config.yaml
cond_dropout: 0.1
activation: "gelu"
weight_decay: 0.4
Rows from block 10, named by matrix and row number. Each number is 200 + 20 x the weight over the matrix's rms, rounded and kept within 0 to 999. All counts start at 0.
# ada: adaLN modulation (shift, scale and gate of each sublayer stacked) (model.blocks.10.ada.weight, 1152x128), inputs 64-127
ada.736,186,196,218,182,217,207,208,203,174,209,198,213,210,180,197,189,187,212,218,213,199,211,206,203,191,201,207,187,200,226,192,183,215,189,216,220,212,216,189,219,190,193,188,180,192,176,223,200,223,188,194,192,189,220,199,210,199,188,212,238,225,192,211,176
ada.737,201,187,203,195,205,216,200,193,182,196,206,196,192,183,191,201,200,197,209,196,193,207,200,192,200,201,200,184,192,207,205,197,204,224,200,210,193,213,201,210,196,199,202,191,196,189,210,193,213,200,203,185,201,209,189,201,183,179,196,226,207,201,201,189
ada.738,187,218,202,194,211,196,200,198,202,199,186,199,206,194,219,185,184,206,210,198,219,203,202,194,194,194,192,195,190,209,178,186,201,210,197,198,210,202,185,212,196,177,195,193,189,190,211,202,221,185,197,218,184,203,186,219,189,219,201,210,211,194,219,191
ada.739,193,188,209,195,210,173,213,233,207,194,199,218,207,199,182,200,200,203,206,205,183,214,202,217,216,214,221,229,230,213,209,194,207,225,198,198,204,190,197,206,191,208,191,193,201,197,215,212,196,200,197,184,202,221,210,195,204,184,184,207,216,189,191,196
ada.740,182,229,214,189,214,212,214,227,222,212,193,224,217,197,226,182,183,224,218,205,224,201,219,220,223,221,222,212,191,215,184,186,199,214,215,140,216,203,178,193,176,189,191,197,213,197,215,208,198,184,196,231,182,214,177,220,222,235,209,186,217,191,213,202
ada.741,182,210,223,188,216,213,216,200,206,209,195,224,189,209,208,186,186,218,224,238,207,208,232,207,225,229,221,199,179,225,191,184,233,216,179,177,215,218,183,208,199,193,192,188,208,192,227,214,199,187,202,210,187,225,189,209,204,215,160,188,225,157,208,194
ada.742,202,202,200,203,197,188,201,188,199,198,217,210,202,214,200,202,205,204,195,205,200,166,210,213,200,209,209,208,227,197,209,204,211,163,199,206,203,188,203,197,198,211,207,207,217,209,191,210,185,204,214,207,202,199,220,194,210,203,192,187,194,204,194,208
ada.743,197,191,199,192,207,225,205,216,202,205,195,210,187,189,194,198,196,218,208,205,193,243,212,202,212,201,212,200,179,211,203,194,198,247,190,192,207,208,195,217,190,199,201,191,197,190,217,202,209,197,201,189,199,213,179,202,184,193,207,199,213,186,199,194
ada.744,201,209,203,198,197,228,196,199,204,218,204,195,193,198,208,198,197,201,201,203,207,203,195,198,200,197,196,179,180,196,196,201,198,176,211,184,205,208,199,182,196,195,194,201,197,198,199,183,204,198,183,206,197,197,197,204,202,207,223,203,199,206,205,200
ada.745,189,205,205,195,208,177,207,221,207,202,189,212,195,199,204,192,192,203,205,208,203,215,200,212,205,207,206,222,197,212,192,190,208,223,191,202,199,193,191,207,195,195,193,194,199,197,212,215,196,192,205,204,192,210,208,205,229,210,199,198,213,188,206,196
ada.746,211,184,197,204,192,210,204,194,203,194,201,198,194,207,185,212,211,198,197,206,185,226,208,202,211,201,207,203,185,198,214,211,192,214,192,195,190,222,210,197,205,214,198,203,202,206,198,199,184,211,211,184,212,201,193,185,204,187,197,182,195,201,185,208
ada.747,190,205,215,195,209,190,221,226,213,206,203,209,210,214,200,194,194,204,211,215,199,214,210,216,227,222,224,210,208,210,199,194,193,216,191,192,204,215,193,202,193,204,193,196,215,198,215,211,186,195,201,200,194,217,224,203,227,201,174,193,212,191,200,197
ada.748,206,205,200,204,192,185,199,192,214,206,205,199,194,218,203,206,207,193,191,203,202,177,203,202,210,207,199,194,205,187,206,211,196,176,191,171,193,200,206,194,204,208,203,212,208,216,188,200,181,207,188,207,206,192,201,192,209,209,170,177,187,202,191,214
ada.749,194,212,203,202,202,206,204,218,221,200,190,208,212,201,213,194,194,208,204,208,210,202,208,207,214,209,210,220,181,202,193,197,196,230,210,173,205,207,192,184,202,196,201,204,205,207,202,210,190,195,198,217,194,201,194,206,209,221,210,178,202,179,203,209
ada.750,216,191,191,214,186,189,191,192,200,194,194,187,192,214,193,214,213,176,186,195,192,196,189,196,200,192,190,195,204,181,209,217,189,202,196,190,179,197,215,200,217,209,193,212,200,213,184,203,183,214,199,193,213,185,201,188,220,194,204,185,181,219,190,212
ada.751,193,218,200,203,199,179,207,202,219,207,192,207,202,220,218,192,194,207,198,207,217,193,210,206,207,206,202,207,196,202,189,197,192,196,191,186,210,199,193,208,201,194,200,208,208,209,197,217,188,193,205,224,192,195,217,206,228,231,193,171,198,193,206,208
ada.752,197,197,210,195,203,204,202,207,204,201,206,201,201,196,198,199,198,201,206,214,197,211,201,202,206,203,204,199,198,205,200,197,211,204,206,187,202,211,198,210,198,201,192,195,197,196,211,199,205,199,187,196,200,210,203,200,202,197,185,210,210,192,200,196
ada.753,193,203,211,188,209,180,205,208,188,208,202,203,207,194,203,193,193,196,207,186,204,191,198,207,201,199,208,198,194,208,197,192,184,179,221,212,193,210,194,201,192,201,210,191,215,190,208,196,203,192,201,201,193,203,192,207,221,195,212,219,206,212,208,188
ada.754,199,199,207,193,201,207,206,198,190,228,188,200,209,202,201,197,197,216,203,201,202,196,207,201,202,195,205,179,176,205,196,198,188,161,203,216,211,225,198,198,201,202,200,199,208,192,200,197,204,197,204,198,198,195,210,203,213,198,227,198,199,211,203,194
ada.755,197,213,205,203,200,237,206,172,199,200,208,184,203,210,215,193,192,205,206,216,217,235,203,191,199,199,185,169,162,201,182,197,232,164,166,224,212,230,195,215,211,185,193,200,189,195,200,211,215,192,211,214,192,199,199,210,176,216,184,190,203,201,213,197
ada.756,207,199,195,207,191,209,192,197,206,194,217,197,205,194,197,207,208,200,192,204,197,188,193,204,190,199,197,214,217,191,207,208,207,188,214,184,199,192,207,193,201,207,193,207,199,209,189,194,193,208,190,201,207,194,212,191,201,202,218,196,192,202,191,211
ada.757,206,191,204,200,196,207,206,213,211,205,197,203,204,205,191,207,206,205,198,199,190,214,204,208,220,202,213,207,198,201,208,206,192,212,214,186,198,216,204,198,199,211,197,202,209,204,202,196,185,207,204,192,207,205,194,190,211,195,198,189,198,197,190,205
ada.758,212,169,198,200,196,213,200,188,193,183,208,199,201,187,170,215,214,202,198,190,172,191,203,197,199,195,204,195,207,203,221,208,210,204,215,200,195,203,212,202,193,216,204,198,196,198,200,187,200,215,211,167,217,205,177,181,169,163,195,211,199,195,179,200
ada.759,188,211,214,198,209,241,207,210,214,210,194,214,190,208,211,190,189,220,214,214,209,228,215,202,210,210,214,200,190,214,191,188,222,220,208,176,229,205,186,208,198,191,195,197,208,195,213,191,208,191,203,213,190,212,180,208,202,220,199,188,215,179,208,199
ada.760,191,210,200,192,208,177,197,198,206,185,190,199,206,199,208,192,193,194,204,190,209,196,198,199,198,194,195,224,205,205,189,191,192,206,207,205,197,201,191,195,197,189,200,194,196,197,207,199,202,192,203,210,192,202,177,210,193,209,193,208,205,194,209,197
ada.761,208,187,207,200,198,203,203,200,201,204,200,203,204,206,186,209,209,201,200,194,186,202,201,204,211,196,207,196,200,203,213,208,202,187,226,184,198,216,206,181,198,215,198,202,203,202,201,183,189,210,205,186,210,204,187,188,204,186,191,200,199,203,186,204
ada.762,196,181,212,188,212,222,206,205,185,193,202,202,194,176,182,199,197,205,216,198,184,217,201,199,206,206,208,195,192,213,204,193,211,219,208,215,197,217,197,195,190,200,193,184,194,182,219,190,217,198,207,173,200,219,180,200,185,167,199,231,218,199,199,183
ada.763,203,205,200,204,197,183,202,204,203,198,200,202,195,210,204,202,204,195,194,200,204,190,195,206,208,207,200,206,213,192,204,205,201,187,197,207,195,190,203,196,208,206,205,205,211,207,191,203,186,203,210,206,202,197,207,197,225,207,191,187,192,205,198,205
ada.764,198,189,208,192,207,215,207,208,196,203,204,209,197,196,190,200,199,208,209,202,189,216,209,207,214,204,216,203,190,210,208,197,207,215,213,205,202,212,197,192,194,208,201,191,207,192,213,193,200,200,212,187,202,215,181,197,200,186,200,205,209,189,196,194
ada.765,213,184,190,205,190,190,194,190,202,183,211,189,195,198,182,214,214,186,190,188,182,201,188,196,198,195,193,211,208,189,213,212,190,202,197,208,178,196,212,183,200,208,204,206,192,208,191,192,190,214,201,182,214,196,197,186,194,181,190,204,190,209,185,208
ada.766,189,206,208,196,210,206,210,229,208,201,198,204,199,201,206,189,189,202,210,200,204,234,206,210,216,210,211,209,183,209,192,188,197,230,189,214,207,200,188,206,198,193,209,191,209,192,214,211,204,189,210,204,190,212,195,209,208,206,202,198,212,183,211,192
ada.767,201,188,206,196,204,211,204,218,196,209,202,207,199,207,185,203,203,201,201,194,183,206,194,211,213,205,211,211,222,200,212,201,195,185,221,217,197,194,202,171,194,214,199,197,210,197,203,188,191,203,205,181,204,207,205,195,222,179,213,209,202,215,196,196
ada.768,166,248,224,181,236,205,213,206,179,212,196,214,202,183,263,158,157,221,241,218,262,215,215,208,199,212,209,187,196,229,163,164,196,193,211,199,229,211,162,199,187,167,191,175,206,168,236,202,240,156,198,254,154,223,200,259,214,240,233,229,241,198,265,169
ada.769,153,261,230,176,248,229,224,233,190,190,196,228,223,180,267,147,149,237,249,213,266,191,234,224,221,249,233,198,221,229,161,156,191,213,198,180,239,210,149,208,182,165,196,170,233,166,240,210,229,147,191,267,146,230,193,261,199,253,203,217,242,202,259,167
ada.770,144,246,243,164,259,173,235,220,187,193,202,241,204,192,254,143,144,238,257,229,254,216,232,228,225,236,233,217,228,254,159,146,221,200,201,205,240,214,144,207,172,165,189,161,214,161,258,222,242,144,218,251,142,255,201,265,220,236,192,237,264,160,266,161
ada.771,188,258,197,201,201,191,196,201,224,195,193,196,203,214,265,181,184,199,199,196,262,192,198,203,204,203,185,212,205,190,175,192,193,197,189,180,206,183,182,199,200,175,196,207,200,211,193,203,193,183,198,277,179,190,191,229,199,274,188,173,193,192,231,212
ada.772,145,241,250,156,264,212,249,233,161,203,194,253,216,174,253,141,142,266,268,236,253,191,258,234,239,255,254,181,180,260,168,142,212,203,212,210,245,233,141,200,158,179,215,149,239,143,265,228,240,139,225,243,140,260,206,260,206,229,210,234,267,183,259,147
ada.773,198,248,189,210,192,206,188,195,218,202,193,184,205,218,260,188,192,199,187,184,259,185,189,195,198,195,174,204,211,168,178,202,188,178,196,193,209,187,191,192,210,180,198,219,203,217,162,195,196,189,200,266,185,165,194,225,200,258,204,167,163,210,228,218
ada.774,143,257,240,155,263,213,234,240,154,204,224,246,248,180,271,133,135,256,253,194,272,147,240,231,232,243,246,183,215,240,174,139,196,151,240,249,247,196,136,215,172,183,254,158,264,143,239,216,239,130,230,267,131,234,183,277,185,240,210,225,243,203,273,147
ada.775,150,247,234,167,256,207,226,237,166,178,206,230,206,162,257,145,145,231,253,205,257,204,216,222,218,241,229,207,241,238,166,148,222,227,213,234,235,184,147,195,172,164,210,153,224,149,248,200,249,143,226,247,144,246,174,265,204,228,205,257,252,186,268,149
ada.776,163,246,225,179,248,207,217,216,172,202,203,208,200,176,261,154,153,218,244,204,263,203,209,203,208,217,209,175,194,224,167,161,190,202,197,227,222,209,160,202,193,168,204,169,208,158,239,200,249,152,206,250,152,228,198,262,199,228,217,242,242,196,268,157
ada.777,153,270,240,172,252,173,232,234,169,199,187,221,205,187,276,141,142,230,251,211,278,202,231,211,226,234,209,167,202,233,144,151,190,169,195,215,236,198,147,200,184,148,214,161,215,153,246,214,257,141,212,271,139,237,190,267,191,256,207,225,247,191,272,151
ada.778,181,253,201,194,220,205,197,197,198,195,199,206,204,195,261,171,173,217,213,184,262,180,197,201,190,204,189,207,221,201,170,180,201,186,201,198,220,170,174,191,194,169,201,194,205,189,202,198,222,172,206,265,169,200,179,244,180,251,219,201,209,205,247,192
ada.779,171,238,221,183,237,203,213,209,182,203,198,212,204,186,246,165,165,217,235,211,248,197,209,201,206,215,204,193,216,221,170,171,199,193,203,207,216,204,170,189,192,170,189,178,197,173,231,200,239,164,190,239,164,227,199,247,192,223,202,233,237,205,249,171
ada.780,165,256,220,181,236,201,217,208,187,197,194,214,207,187,271,154,155,230,239,206,273,203,216,204,200,215,202,197,204,230,154,163,195,200,211,203,225,209,159,211,188,158,192,179,203,172,232,211,238,153,207,266,151,219,199,258,205,250,216,221,239,198,264,173
ada.781,184,251,204,198,214,200,199,205,212,204,192,194,196,204,263,176,178,205,210,192,260,201,197,194,204,204,184,202,196,194,172,188,196,203,194,192,210,195,179,192,202,173,199,202,198,199,203,200,213,177,196,264,174,194,190,237,194,253,196,191,204,201,240,200
ada.782,189,243,200,203,204,203,196,212,218,201,195,195,207,207,251,183,185,200,200,194,248,192,196,203,205,208,189,210,208,186,181,192,196,209,196,189,211,181,185,202,200,182,203,205,205,205,193,201,202,184,197,257,182,190,197,226,204,254,194,187,192,200,227,206
ada.783,194,237,202,203,199,197,197,203,227,193,197,194,199,211,240,191,193,200,197,197,237,205,195,200,205,201,185,211,203,189,182,197,202,200,207,185,207,197,190,201,195,183,194,211,194,216,192,199,193,193,200,249,190,190,197,213,204,250,185,182,193,193,215,215
ada.784,204,243,189,212,178,203,186,197,228,201,196,182,203,218,249,199,202,187,175,193,245,192,190,198,200,197,176,207,203,159,187,210,191,188,195,179,204,187,199,196,208,190,201,224,203,229,156,195,181,201,190,260,197,161,196,208,201,258,192,156,151,202,208,230
ada.785,178,237,211,187,232,204,202,202,176,195,192,201,199,180,251,168,167,213,229,188,252,192,202,196,196,211,188,181,192,211,170,173,197,200,199,218,209,192,172,199,193,168,212,180,197,171,221,201,240,165,205,243,166,212,180,247,179,227,208,228,225,205,252,171
ada.786,175,248,222,188,221,207,219,219,211,203,201,217,217,210,251,172,174,218,221,216,248,199,221,223,223,225,219,205,196,212,182,179,201,191,202,186,225,206,172,205,185,191,206,191,226,192,218,207,198,173,201,257,170,214,200,230,211,256,186,191,217,192,229,193